Weights of a small contrastive image-text model.
Data: 97500 training examples, 43.1 epochs.
Rows from block 2 of the text encoder, named by matrix and row number. Rows with one number belong to one attention dimension. Each number is 500 + 40 x the weight over its row's rms, rounded and kept within 0 to 999. All counts start at 0. Numbers have three digits each. After the name is the row's rms in percent of the matrix's.
# v: attention query, key and value (stacked) (text_encoder.blocks.2.attn.qkv.weight, 576x192, the v third), inputs 0-95
# proj: attention output (text_encoder.blocks.2.attn.proj.weight, 192x192, transposed), outputs 0-95
v.23 109:446482491569444445462461498571512527503514485518526506476519485525478444442591511504568454524437522546482495505539525533451552552428548519508504575474575521508491531472466474490517473499532433506429458524499571530488597458523465486570518529437524508465508560466523521533519528570516468458
proj.23 093:484510482495523536509501502252512514494477500408499492424506561476504492498474511495482493492489506493500475513485502502517495497498489492602495486649447503504477490500495502515503493492478576420495493502509401514505427488577503506412519493482498509502499496516502514500507498492498487514
v.24 121:490489508491513466455488579405490450457505485514428507586519524472509479515499563476537514533485463438475483497453496544510565510501486531503536501439533538511536501487482417507540513459493511475488426545578541487496528523492503501471459551475562551557452581477483520484545503510452485533
proj.24 117:518526485491530416515521514500503491503559515463485502541497463523478485485507522492495491540534492507488493520502502516499498463518507607547500473566465497476406505481510506435492497497508508467518480505497502510355521507597445489456529508476482499523522488481533521490494523520529426409
v.25 085:500433500501430497544491438585542541524498545499549508422463474551508560508485432571451486460529482536543485500507475477500458500510524504481505486580496471433455460580557542506468502507503479527520545540494492442473484437510518507500508490501488436478527474502511470510426504532528504470
proj.25 079:447481528542503518495510488536459525496488502556530515514515547482460474523542441505538433460486519497486437469573454436501482552506499424444499513414521503497547510430450494529546481531506548562477534490525483538622495490472521450576508475474484474466508479523522515542484482499513512542
v.26 126:522452517504452521555520442576500557551465536512567488421480465547508541492497431560462479446525499541546487507525470486535466485504521503452475465560497469444487459558548567511473514480505481551531551499472473435464464431500508495486504487511480441463536482509519464515442485525546517523
proj.26 110:488453493483468533502497497548478496507522499542494496561508520498496465499507505490509517451453474508499463506526481461520498507516507424456468490366476517514509505427518502542503491502502559565520588516530511510635521488456560511595515484482484503484502492519503521522499481516519519479
v.27 078:465482462549464436459443494531527506488508496522491484518545507518497458454579542487572463545457527517475463506528533532460544549436541522490518589448571502491488539452473437491526467516541449492413446539527573539464602475539483455558512520441541520482507585442498547506535525564493494441
proj.27 073:514526471515506506515504487252507518494463481417494496420507565472500494487473479489494476510495497494484461515495494529499509514478507532587500511666458505479464503494503512507504490501465580425499464523500428537443446492581460488410540501483508475527517501483507518502499506480497485500
v.28 115:554464527491477500543534485504548492460416483500510479502493490500539454466539492501512509486503488532499506510443497530530553484467543529500515518478530569474497465589468485540491500453500452562489489541587527473488548420420517413513423533525588493583462552427563481472478468565484459496
proj.28 109:499501517497458541476504517444484488503436481460509513510506487507493492498515480512483517461521518506476440503519499498488500507498527521569521488535398487510381510436501504501497509507479548538509630494495490464515567476608569475543498484492500500531489509480502490505509507476498496431
v.29 113:529435529478497508504537545416502469452444494502449481542511484502537473513503518508501487521509456475523492525443480550558560478502507524486541500500530556467514453565495449535494501447497471526516471550584521439507508465423527452480414568516571508585441578460541476482489451545475466544
proj.29 103:481508497525489432543524510561453489499506512498506516553513448515495524505502483494497474534528506482490455476493486490496522471520521571526507485499487507496385488433509495477517498510520515512481564501489559504425592505576489495536538499482500501521530498486509516499499534519500426386
v.30 144:441538473516537467427468553429493443447539471508440523574531535453488464510522574455548511547462521456453483506490539523462538526483481511525519545449521535545516552416468431474543480503498508462464443516511542552529539560545480497502508530467517540524483527496484549510557526482461485496
proj.30 128:495520510509563465497505496411537507482506506443525509475500504505501510505499491511500460542540519506498518500495495519499511510502488559569501519647524486492484511548497503426486506505497462446489398504490467518363468504567420494409496483499514498496502500511506496478474491505506461519
v.31 118:557443537487462543563544480559483544534457526476561502418469464555526547507445431567441496455524471527518526494501437474531473476532497487462470450569476465448512458549552573490473535483491502533542534488475438425495442454465527518462491489538484474468516454516500479506458468496547534521
proj.31 103:514465498481448513530496510644475488534534518558478486558486485512493481505502517515491549467448468493511503525527513458511487477505506458421503464332472523517509501467517502550495509492488529537532592493518543502627532478414563509590499483500484502476485504515507517534529522495501527469
v.32 101:440585459534502473483455451577516536515545499477548505477482522482471492479542495485532481517457549534490503463566555468433466527458505466530475532470505476563473553443483543477509443577510517471464524460430522590515538529555475536557579441475449473424533462518500509496513550474515487447
proj.32 104:508503497504520578492483484341514516518466506492492498393476569470506502477498498485508474476511512523510514507481492520514487518505483431500507502599535495533631509557496505551489501506493473460475421503510426463571404510458502485458459535508510499507493505500510497525481488501491525648
v.33 109:534474555471492513558526464489554502468428490479509460481471494473575456508501476517492521470501472514532520525413509535520529451481519502521539495486504586469446455620462508538461461494506472549501507516548513468526521447394529435495437489558564478599437537478580448466430463530482465525
proj.33 097:508487507509478528489511523522420503525378524532536509452476496485488531486532487506449504503538496473455453483518468472490524498484474442502507487484522484514472464443505503541524522509502484547518566512486554453553629495493531468594472508530472505543503545489482530529503485486481503500
v.34 101:466468514511527495433490584392446459467543499513407526569534522510496518544465576482525509536496488439479477518492487536508545526535462550493537484487485475500556516454531405464535525477481529463505460551501519461512496549545503548443505572470512531537502550521448532517561503490463517551
proj.34 110:482502472479533376513515508588495484493597527489511487576496468513518488522490497501477535544499505495501523519508487497510481495488488571526481478511526493478447510492521510430539503505523494459511424508514526532371503503526420519444552474518503484466519484517494508490511501531492426442
v.35 097:462510491540449457512470479582539528481495478503531487473498499510494435429589479500563469508469523554487489490522533526484553537417564516511478578456564555517497528522453504533507464507539455532429488521529578536486601444478468444572490496484557487503504548431553495488510501563514469430
proj.35 088:496519503508489592507499501275496514489430503430489510414499556480512507496489509496484475483510520497502459492491515500497491496493493476596505494626426500505472507504482506539513494487480550458478551490496403475570466497583553526477470501465507496535491493495506504502509515487509505519
v.36 115:528459498498461525556523453588493559552497530515563503412479461562489539485490434542458478452525507550541490510528473482518454488519506497461467475560483450456477473536539590492457517509505488536521557488447466476483465438527512517494520470504462448444552464522522473519446481513561515495
proj.36 101:479458511479481537499477490546486510520505508537505502538509527482500477509488482494507510456459497507514488503539491451522493518498491407440478495380497506521548513467497507546515496517494537548506557495524501511640495487415560503572504462514487495458496521527498505516503485504490537524
v.37 090:498485513509449462527513479531533506497464466523503491501514497485493447439576500504526494472488508540495479496496488531511560506435569522461493557468557559478503493569444500557521497441527448554454478530549556497478562385440492451558449528514571477544495559439568483471491486566518474487
proj.37 089:515500503497465561486510501343482507481472486441477509506513527495503485502490484496486501475490498501478427504504515501474499497490540516586511499570399494481375525452512492499487501496486562511513591488496427495543531481620560499532498490454490486542493490486516486512516513479510496457
v.38 089:509431519483510526475526577435439488535529510538472522492528492529459566566459543515459489490527483452502477534513432510539508502560463536430494433566475434440552481466579478488509555413468522478536496523483451422483431534547505541465500562481469523507509488557451514544494481487504551562
proj.38 100:510505481469514402493519506651497471494635501502506478660514452510500483496476501518504547527475479491498529523515508474508516497492508575473479507387493483482433486446523504437484501499521533511545491475519543553435527493484468526513564465523492500443504498520497506499512499505497469406
v.39 083:579472538473512488558502498470562507434429501467544464500472511477603426534500484526503544506499451500527521531410454503535526462486512497541551481484529574462420463598494472503486479516484466527508503459561517485507520467404527423490442515528581529587419526456537488452416460518462476502
proj.39 081:590509501520435511465509518508421495533381478533490494431473474510474523463531539482447575505516434481457498499468504483496530466502491484506516479486505478532496466489560520564474504496474490514541529495441542475479591514477488473541485546499475477589535535492491567527559501435499531504
v.40 089:529516536437532534538539510403472455500472491497483517527490500481507520533420518496440522448536483445515510527453459496552474461570451493482471419555443499480525464558513528528492552457458539508563519491503444455511414536463531512435454491559481497555489439527484450481485475441499522559
proj.40 085:497483507496486472475499516741502488487557511566495507631495422527501505523519508507516514506513502500503517472519509484490497498502513521428499499343519488482458498487498492470496498488523437581507558476486568486492589507471529525583487493504480507497476501505503459493501504507507505446
v.41 061:541574435480571440580499446526538485549545469507509467509496495420454503449516491450533575485493455514524508455510482455507487433510493520472432530450502540554526482480484546486469514486484539521480526499511537614446539475477432430518482490509481541517526454474481441447478518451547459371
proj.41 085:515483510574546564452470534471580549495468443504506470530542497508486525490486523457653363472510513511493454589533508538541580487497539550487522573522538450471539534533404516474477493514511516527522489473484452445519465474526502454491473501483460467577486475473559467491517444517484524567
v.42 110:483473478517490502424485546479413517533572512542504532480540497539472547553482524499498483530514498480489465530537460483478485546541471523482469485524490406494542513408584486454514524495492522444498480491449461474485463528618489599499539535449429509444538478546442551572522519477501545527
proj.42 105:492502482488515396504510473530509491505628500503489493573507496485493471499470483516531518531448495482513528521486512488516507491501515555461476496451532512483534501497531488467492494515518534438500397483528519586433418516462433488442593490507517492441525486536499517492501511525514467470
v.43 078:503459526500492512488536588390461447464486499510434510552524505492518491496462539504511482510517468438504482565462444547574546498539488555473523480524502549457559455536501439506513523420496490503522461561554520439512492472456521488461433573517557544545469530508528471497539464528485499579
proj.43 085:483518480474511432517513512635479489497594512477490498605520434510511516541462510498485528545510487489486514472509484478490472491506499555523460484464456488455389496451493508463536501491516502502491550498476533518412561506559488539511531479499497501506514480511494499465532544534515433389
v.44 036:478524471499550522467500584489578496492538541452391550526488549558509535485486496510503458518524470488450492464531502480545457511488501403521537479504512478542499525457534461470530510488448526487508448450588524504569462525500521552477492546511558514462379509563420511480536501494502468672
proj.44 098:527433564413476506490495502479582547486524456498488481503520477497450457449454579472519504460504491435453529548433598576501536454512552530510480498511493501376525522531501411517485475477488506538495499478446517487489470520491517396473504424531499490507459449485461497543543506500449493494
v.45 126:482532494493538468468477544419529432424487469485427500582494538444519450504502561452538517533480499446471502490457548525493545494482489508543533530423523575535501514493437422520533468496504500477484445517563543523526545529454495470491456524498557547567442550473514520467538511505452467502
proj.45 113:493526486541513476484517519459510500462447492471509508447491477506483510500523519497501466520542521494496492476472493521481492490521505554562520512620496498489443488526485485451493503490496459480473475508479503470378525509590454501447485528490502513529496481473505497486500504497505462488
v.46 093:478516494503506463475491538437550460449488491514439468577519504467519452486538557452543518524490474471473502511465543537506561512461508515541573528423540563524490497486445400530514467500503464504466458527563563537507567512470490437505464526509570533576452569461501521481522502512433472486
proj.46 087:508532486535497475466510499389505501471414469445513510434507503502485517485500496499488509520545507491492490479465478540471511489519508561584508514627474492484436493507511494477498488503503502474497480505491493498373528519589465482456511530498541520554528501460494515473500489487483484465
v.47 089:466499514493531498444512572366443461508540517519427496558514506502484530559436559476502515529512501434483490517514471514525524514551443521491526467506455466485547524450523413473529523474493548457518467526498473465522457567555508566442491555470472518507489496547441521518532508479474519552
proj.47 093:480495473481539385490507495667493480495602510512505484598502452512514488523492499504489528543510503499510541499503487502511482503473489558485484483462541477480473498503505506436526508501520478487511429509502539534376511497494424511461556482542500493468501494526501489498512507509486447464
v.48 036:466466449531541497453511478462533474526554499507541495519501481558415505586459430409489492538462502465573475531511529446535442474490496510539524490406460482508515490470489516393487443473457486483528557509520556501472506524596450485491473457514528527473504458487486542491524431515483452406
proj.48 100:530540473520538489468575448476537545503496475480485433480441491430506487432503572412471506494502447527543477488422523536487520499594435478488448551501497516452535503510528409491474458491411497523522514436468482460504508560497523495491487478493512442563560574556549472545493425551367497511
v.49 107:482512495511520476449473553417533441446503488505445494602512535460529467520517576453552527537474503452458501498458537530505539505472493507545541523436524554535503515477454413512535471499507487484481454512553550519509560546476501472510466539488543539556460560469480528488550507497435468493
proj.49 100:507528484525518443487525493434502497473462490453499499442496492509486508492512505500476489538543512490494492486469491539469498481522503570572513518635494493482432494524501490448493497500508477460496458506487502496358512511583439488437513535494513520541512489466500507481488501500493467464
v.50 073:503502476508542527452474544466445505518550548478481485526518476514504540549470534511484491586502495481520505492531505469471457541532460462543518510546485438523465508439547468428504513574514515445507530479452471509515465596582528564514545491478448528463512472531401515537526518469465510507
proj.50 088:455508495515527407548504495552511510499519505540494515447503505500485538497500496485480507517488545474543574501475503526517475489470490502439508483482592511500606468554476495532509478483507517456493371498521552547428412506429422498415558502529534480492504510516490528486496496521494512547
v.51 121:468543477494539485464485548403521442428493477484437501583516546448530458516493561462520521563465490444480495492459530528474539507506485484541546507429497593517500521485445422494539475503501528466490444500543536539536514546475499481484472503508538547559446531505509496464549514484448475493
proj.51 113:485516506538514455514520519521508499475462507499505514446485465533507509501534545490485494529516540498486500497468514524484479475513517566531545507575549489474450495558470487457527500486487434467489456499478520475378513501559450501444478521508483484529457485486492482494532525523506478495
v.52 095:515522514457562528489534552375482438499506502495436510551489515482484542548427538496450533486542478432501500506475497489525472468563433480486513407516438487498536491499534487471499530486464568474554511505491443486536433577512491526416482515514473515531498457538459492490511496437503524556
proj.52 088:502480493485529428488493502733499499498569516564510491610488427517513507513498500501504502530517498503506540490513481505499494503488485531434488510402557482486498509503504500443507503500509429552516463493489570508424565506458458492526509489525498487485497502508495483488497507518491483487
v.53 045:514522415544545494493591521463535471464543458437523457525475465440511457472490547481528500538453484534529473499467511481502514499523495501529514506462500579555482467509483522463420473501591514478495465530525531531504503582437485445505502479483479549504508474515495448495564449463516430420
proj.53 071:415490533509584505547470512566519546460523448497539497498533413472518575497463525477509488501522599487620537489530505495486447502483431478499461487537533469481563473536433512506528476478536476456473470482474486450494440483498541507422501465497508542549510519584523472475520536486474488567
v.54 078:475432513507436520515509453575496525514476536516520517437461477555505541521507441585446480480551491532563466495510486508511489479503505514473518476588522478426461464577543545481495501502509484521506527569475498417448484442507514513492481498490507423467518502502512484514433503552495515538
proj.54 078:446484522522510511494510478529431526493494522565515527512491560476465452504543431504488420468505488493487417464566443429490499530521485421467472522431499515543510510411489486501539489521494542556490529490535474545605532499490500450578504466467470483473515461519533533571486486480549477529
v.55 045:482542589534460433518479442493494521544544437558461473521480556535476462497469489500525517516442418519512494581416423461540500484512479497469435538503504492483531564486495562512512550504494487526484537402498516625494531485459435454542517460515493482549517468495491554451353445480465492532
proj.55 098:567544516488468517397524507482496475546446412523454459506526525542475441423541541535464523528470442476411477609508519500563519463532564553510547509508512480495502539550588467439378517499471488499500520532477495465452523417472487462494494497514540452563486568471482584463470479476562526501
v.56 108:521516502447571518485506544368470431491521524485428519566509522477502544563428548486480541508522488438497496499470498481520471469579433496527530436500445475497534494486522459465511517500472569461553490495507465489515433569514516547431495512514484530511473473549449500483527497432479537541
proj.56 098:501495482504533425495502497717501496502547500560510491567500440512497500509514488491514493534521502504506542492512472505498494498482499538428489508434571481485515506511492504450512500501509423534511443517485569519406547517458432483505510499530503484495516495498514484496496502512500484500
v.57 107:444500482560444442480474498571530535505507475512525486486494498513488449443585499497561451535455541556471496483541521533451552550420549517494507573447563530512481523458474479499517457522542451502415474520525583534485590457522468455583535520451536514467511563452538517512531523554509450448
proj.57 094:489515492501519560514499498252505517492462499416506494401501567478509495497477512494486486494501507497497480500486500500514488495504479480595497487659443505510496498515485502519514498492480560423482496513501404503521428499563512502420499499488509503515502492509502518501504510489501486522
v.58 036:542505626487447486416438478477530449471548452494468465536478565518561473502505518466514413528506532516452477567463436508496514492501516447477453526567517501507569568477490500402513583520497475545514453479527501488536473482519509491501480485483527454540458500530421518533423526458473495545
proj.58 095:527506479511505498555477488494520600549516447504462523479546492498471444488455501614419554476488424553535517568467446529496525493482497528497578598516491511459506498534574488514410465460451480488445506488492500518468503524515522513487540564525586491495476498491514534540409483384471508504
v.59 135:564463524475462536575542447564505544536447527491568487418469463539519539507483419542451494460528481546544517493507454468539458479517509483476477455548490467452484453570538580522457519492499491534538540477481447443480454441460518489488498468552491456472509452510519452488434476512541514506
proj.59 119:502477495499436537507493506601474497517486497568480504525500497498494503496507504499504541453453482494500484506504511479503497488494511437426507481346489516507518495457505493570510499492501537552511597500512541485640534486431576507590495500501492493496494494501498514524528501488503540489
v.60 090:536495521463514514535540530402515431453423492487462499525494497471546492520464506500474501479514473463524487541427460514563516462538465491504517466527479549460501435580494491536500539439488496534547495514558482457508473499425518472447440508544546502584449484485532425487476481488480497554
proj.60 090:472497511511477463496512520691501496468509489538492515589505426539496512538524517504498512514512526491487483466515509491487493494494519533474506493397503506444394490473476487465522504493514457561496589492473580499458616493534524526560493491496472490518486484507482465495514508503514493404
v.61 094:497497507490527525426485544481433517514543522516489527498516503535474554563440525486475508507504509463491499520531488462481449507569449490502485466526442417516513531435567521444487527520476540436537515456426436490527430573588509583455538490494419498450532450571439533531507517450493536527
proj.61 087:484483503486540410517500501628519487511575516541500490532480475505502494505497510515508499541480492497512563509486503508526510496512463500419485506417595516507590482537507494489491495517528459475494396500505558539453451510391438516461537498530500521435508501531475513496484482524492488524
v.62 115:471445517509513491431483572399457471484531508527425522566540527517489515549500571488529507547495486448471475510482487543487562536525489557494516497494518474495531512439528409489532511463499484463496432555530512486503504534543503532477483571466505544530498569513449551528528508507464517564
proj.62 126:512504495476524375522510510496518500493576514457497515562513480532488488480512502505481526527496470510493504525511510497512504480509510596554510483530514479493411510488538506425499498495495520451528432515520521545346507494561419510445569480520498504485508487494524510480501495514497431405
v.63 086:523548503442567535509538516418479440467483504457457491529518505467536525542407498469441545520529485459525489500468497489517448461565443477533517443509442518490493496530518484462487519503496573494575526475488463481519411576471526510436480475535452510520452448548488458485502492415470521543
proj.63 077:473482518511514446493506488737493500517516489588511505550501442529501525523525504498505515513515525501508526486512482505487480510498507491409505501396585473489530507515467495489512499501522408561500479513477594491466551505435481468538486511537494494512487501526494468496495500526500505516
v.64 052:577515493493561504580451498470573501576506524492506490491452504509520497514501514536472509503481518511491500474577450537494436506532491569465541538584452465533506520492507492445564544519424479556547524470487501486553457493465506461462494559572530523505520472477453415497461443525492492482
proj.64 090:502528562477417483489480527487507514506501567482542563522506572613549476513549501553522513503499477522513451487339450549498553476492471448485520520450538437461479450548557468469547518548484471496451496399504479460498547486515505536491510519489516518426585494452462472498551436493446488526
v.65 046:398530498519468492489524479499480532453501535573375525492584544527410500499528506506513469440586429509497522530586467478478523514483506478469449453458535469429516433554500524518546509526527503499469491558468472508501515548545543531457491455475527520470489585509463590528536504529524593573
proj.65 088:465461423523578489558538565486493487435516456504448487496528481529483601466449566450535491591502544481438487498501472483527499530489527471491489519524474516480469520474487553529560587475569467464509517565521501545511512575510523524527517414518475540562533439483383517488510470542521487503
v.66 054:570483491486497516490472550473619529477488459441554581525502505532473449440495483538539596397442503532495510478446543431492485525460528470549490517416492496555518429491515528500487499480569498561514489509456472522512526468499463452470458490492597541478512498529531505498567531493491496524
proj.66 089:544502500451508501492530446493429471484485523484433493537529471451548551556481490472534495517491595517422545457404553503525521512479476554500468472540477539461499444507477512497666466472450505485491485487478494534505482451499502500498536552520615562471541483495481457564550542567493509493
v.67 066:556502450413547475549427513449544484510495465551541502486527505435578497478466486544472479510454522429521440503470461450546485497506517502454506445610519500534518482536465473486510513502502497427576468481515485472462450521484409486441482527538523494508477496513462492522487489494509537471
proj.67 071:517476546452525511456492491561547427541575522446507561526489527541516495459577496585533548547611444504527531522467470545482432546526496501500538523463507532438403511508499460516527506478490515471536473406489415501503552462515529522476469501507503486475563485493486512507514467457490482512
v.68 156:453476531568444589487548505539480580505496551445492426479484478574483492502479493454553491449533526570401619476494549551481527512512508474550473511375433505540492516445505536492446493513506524566496548520468454527529512476495573501504527468530485489519535492485536538515524519517498428506
proj.68 138:522505481533500425495521510469470495512447495633494508485497516490500491525482509479506498512391483502518405489497493499502504495512503553415509490557505510515581490553499497465508502500498443434480539501514577494467445513502409502415455506514513496489479500488505514523507519488506547465
v.69 150:544536475425556419501448494456512420487500449554497565516522522425519498494509503547454499549488474430581380519494449455526468474478498508449524471611569509474528478555485460523554506480491491433518437479553547468463477530492431500488467520498514500478447514504465460476469472489496564498
proj.69 133:483501507454508580520478486551535502475560509387494486497506476503496500473522479518511491507633521507473610507496513508490504510494494474580502510432487497481415505458494498532502496492507539568513452480472428513513549482502593499590539506484488506510514503498499489486495487511495451526
v.70 053:518501503511523498521446562470451480580484469493486494480455500492576559497542481399455442482538510503500516583540467564554555381498498565529494494527477522510503485551577516459508489514482515528471495499495482475532531418502519563554512487494442508451500531510489457506517503465510481514
proj.70 089:486537442554575472454500469512524397472515510527577477476445458448488511472453455507534496512505484515529494502575464504521380476505525538497490556512481529513456447437514477548445481464492491528564494472452534480512474553489535588523510503594481528498485472522522493456470504422503511466
v.71 069:539484501438513527552439530465529520486492477535528555479501505513507561498460466498506533443474532489472513435455517484501470533544507469449520435557450458605545487493499522514518546508441490468618540482503432507542355496461478583391477500622520448483496491568487457536527478528476573506
proj.71 088:497489530509460449500496474508500470573559546492568596501504525571510490457549459582547499534521512506545500535468499594508441558490514488468574525481542537399447531535520457498596528518496500491524462456527435495478507473544506533496492525520521492446579453484518450564544500446492550535
v.72 058:521489480499484510528491482480557501360507487538462591505572508520504433472526501517522548481513435482507511494491523460486498541471525485499494462463552399515551473452411500458569472478550469442523483541517464500477475572531507402436509550519549512489489536529463564494511545520463564462
proj.72 096:496582583468526512531606487483460426470499437478463463538546498494565547475444500449532510499465554463442493531429462495507540511435544462492518459524455514491499574504438479513592484513502533512522498556563466539501505482515480497498534561496570516505560516510349473571489515577502519503
v.73 142:556534472440560428512456505484526424488509454560517561513524519413525491478535504555458490563472491443577400546507445439516468485459492548449520506616580497468528483568483453505562512491483475438493439463546565476444518516502427490533460534479502512458455499493461481486478477482494568477
proj.73 131:529487511482508612498506474529516494510541534392488487454501469503501516509474493525501503520617509493478624490508503488496505509498506434571477526437511483482474497456494495551493499484521555539507456513474463479575529498444601502567543511492473509517514499498498496483474506502505425549
v.74 147:446467534564441578493538505511489572502489559445479447488481495582474501525472511457547509446522513563420605470495565563472539518524504459548486506393419500539480515436509541476450494518502535565514564519454434534563488475513565500479543476523502494529553498513532535509530520505498432519
proj.74 137:481518497504508394483495522463496488486477460587517508577503538492512487479521509482508497475379483499523378508480494506517498500503484562430513474567476520526513508544508503443499503514470460456515548476544526517422474496554395497416459472511524491487498495502493507497505486485506565450
v.75 105:544525471429546443482455488444487425508489485557493542524533503419529525501493508531459503541497468418575397503467470468531481468497499512447516452599546510480529494540498451564547520481497500425540424490545527461463450529462432523467457526528500490513459504500470457470481467488483553519
proj.75 089:483482516456493568519465495581559494472554480420489525503517481543497501449553464546540529509636496496505593509511505521466459504494503497566533512432492488466392503483479494519522505500515513541517449462441415525485549474531571488557526497468495518502491479512511471495520492514508466522
v.76 055:567499500487516566520478545510525496536493523494560542506453471505539512490493524399513576503529538514492455574385525500550539449488441467499508529456513516584492536503528550462493510491481482552538482501538468562451517446486496566509489460441480492519455450462487465528538497405544452454
proj.76 088:556445453543475477463380449505503482519492554496672514487475480544492418469524473487471511481436509501457531484446549482495458568529391542488474483495536464398504440528542545471475541454479527494536516463451499455490469480491514490479471543623467491482494451510546510498458475483453510506
v.77 053:524480484506489538547473530482583523534491451464633498494452472531618591489488508553461542538453589502554477475393530479518480528497492454499563529527510508568487504514582501501491552496477509555548483473500521507496471436444471535511473493549522456535518479515480456510488466498420523448
proj.77 083:534470582520395503422501454501582564579499493511550476519547521494463440547603419450464533458486496480489509450475535544504472484549440524505482547468498482512506540547545480481510470493502512505491483396529494431471489452483508461478492524518485455445517500510519483500575529489495519514
v.78 089:568507477419563445514447502456506458512493482551514521520516509421558507493487505553421488519469488417559390519479449451547475464488491512448520463598569500497533498543485468514535512488495509440538443466535515466483452507480441511472466531527524484488460518516442483496474462489488560502
proj.78 081:500480551430502561511476482575557450510575515414483534512493479529522494459557482546533542540630461483494586521484500535496474517518485511545513513462487503462398488486487486516531495484482511502522451439481419494482564475517559493509508516474468515495488484487510472466478464514498459508
v.79 050:569490492461503497499503522500517485503513455440593529511477510473564509470467507533536587463479526519548411442358546457502499531522508451551538538532516550540476461423551508535479525475497485536618491530489516517494466463432471512507469487517469462549454452539556454488524497491475428465
proj.79 089:491517464436437518521439514482546580571500496489540420527542495466550481436532467416435493481479553464393555436442572535507427503474432570498520542512483483474494479570483461479484433469448524521486473468450490487477464490489514455493508498546460443468515543491538501570546465528451530492
v.80 162:450470534577440580485552496527489577511500545450486436483480478582483505517472503451555506444531517568406609464490558551478532525526509472533488502385422492547489521440505544490452496523507530565497557525459443535542495480506572515484539483526498497538545502495538538507535527517489427518
proj.80 148:503500498511501405476509524467484489512469479615504511542494523492499485495510511482507504491381480500527385503509498501510487491508491565421509478570480513518550502540503505451500504510470456438503552489536547506444460501531396501406453495511514493478492489495498503512508502482521559449
v.81 048:453524500448503482558484542502506476533523456464484536510488489522572600466498544386470464422560483522510479559540490495558497408472504538523504492520487495538486482498619532463534472470481475506533478511517455521469529426530533538535523454470431512491542493547508484503540523454540513522
proj.81 083:493589429522519491496479446504502378463493455504551514505460439452530487443439444482548485487471507504490549525571527533507413461489458543504451618503469443495451507457479478518424508468473513506551494534433491490522483488492495591483524512648487553562532452549521558497443486454482521500
v.82 049:402480470502458479483473508469504540474535488513472536471544513529418476481449483486507463428507453509507475552560446457461490446533538486475446450521483456496525476543400499453465520471488471458474495558500476482472507535576506490484502519472509497465520494540557582527510523462573536524
proj.82 087:460608469441557494553491487501444473461521419493437481495447441485519595496456533493502427540515508471504491442513475444504491550501570475494508507523464534500467525451513468513492475485529488503485487553560498526505498496521481531484503414533520572615445437503547533485521490526512505479
v.83 055:396530507519498509554554426500445504522523543526396430488503469439463512556540488508470445562596453451456543515588446539506488513508479549430486485457460471443496518540472454515558480525445544499427566536508533510440518591524526470547487501451466505463514539485489553480480483503479549448
proj.83 080:459470521489529501496542558508531536445487535515480550466515524490459511570509502558479497491512462569575480508509493500533535482426534473521508503505483512598493454406524469531461490566588491450521515517466511529493536470488504540516496505489458532488501596518488548418405481503561418470
v.84 156:558531464437568414515445502472520420497511444551514571525514514424520499489530507551448497561471470440590371532505444454520473488479489539461519498609577499460515484559491459507553502486493487433501451466540553484460508519508423488510474528474505512465462518508456470475467472478513575485
proj.84 138:484488516477506587503495481525518507490559504370496494497503476496514507481500490524503494503616513500484610515502505501500499523498495450588477499454506493483430507444494502538495495504501554552506456504479425492544538497486596501577550496494473505512523503500500484474483494513495437543
v.85 044:489477511490507508516510478524598473493515485500542542549480511453472535464488520356435547519489511496530438509605533458516399433488499540510481522507509543541513530524491508490492466524487484468446474476506508490513516504549458440583529549424567550552496489554463455458455476453519449490
proj.85 088:502574627441507486546507486501486478517478547501503502536496493512468485494505494616545541507523476518480502500542466635490537556521538486506533419499483471549492505415463522494514465437455501494544495494565481507541511461509505488486504564488568524505557574471348502501491538486525472478
v.86 060:456442516533457463448524428523470464437497561533444488517560528446453442487532529591513541520474474477489521477539451517447496528520538506467469505462516509446497486457491449550494477486571516468461475519453512462497504630492510423483513557491522576493483539529529582488449507563492517518
proj.86 087:468512609424546520524571489503464471445501481492420472528494508484499527525483509571444472561533488491488458551485419492500586438444565427504495415541525546532527503465488503506544495496490474513470507466590531582516534494516501485536559555348573527469498557492457488480500516464533486503
v.87 077:505517529437451556493490491459511474461483536473517502514497500505487574538455492591467554448528476468528522449442532442529483505554523450485488410478471439545520451532516494583494532491487539493592498482539428487550393505402530540397487524658538429521485507515483491507518496540421496573
proj.87 092:467506551491456471458518488527543523520561450517512526551533501582535504418568462534564486505524522547487485494504519572498469459498498501487546539476476553553497550524500516540529461493472505509528463438488404531432474486542510532504527473514536514469550462500538521507523427455470517510
v.88 164:559535468449545411521456507481504421496502440544525564515517507414524494472536493537463481569472486443578395537509442441524472493462498546466514508612583510466509490551492461524563499478502467437481435471554570473449527524473432503533458516478500512469452492487462458483469474489495566472
proj.88 157:513491495509490617519512487532503517489522531406491484433510464506502506517472484523499497509616513499468619498495512493489513498502511433570486514427518488486486496461493499565496499485525542547484459515458473481581518501443610498596546513497477508520501505501501494481503512509490434555
v.89 136:567532464440560402510443495481500429488518445551515552503528503428524488491527509547458489557475475443579382544515435448528470493471491548462508495617584497461515490558482464508558491482490470429485441466538560474452510521501425496533467528480493511458468502496456476490475481484514571483
proj.89 122:525490509480509613504498481522530492505550515386477497464504483510501506489483500523514508516610512493487620506512513502490499511500519448570485530445510482472453502456489496540491499491516561546510458518465452486571528497462603495570547508475466505510516491505498489483486502506525446543
v.90 049:627457504514509550482482547462590570452519483501492570453515503599446434456501483519590513444451459490486496524416536473487497479473520449489470510446483468560553478511396484461478504493534527550521494453508451513558556452537518466442467482488554515501531530506466574507486510438554511510
proj.90 085:468549500455533474573498507502450487522527454475484557507502469493508561475479525462505447579493587513489497455435549477501453591551577508471579493535468513465497519526506500481619529440509512502520506531513480503500464465509516530513551436471568568569480439517546471486528567493466521496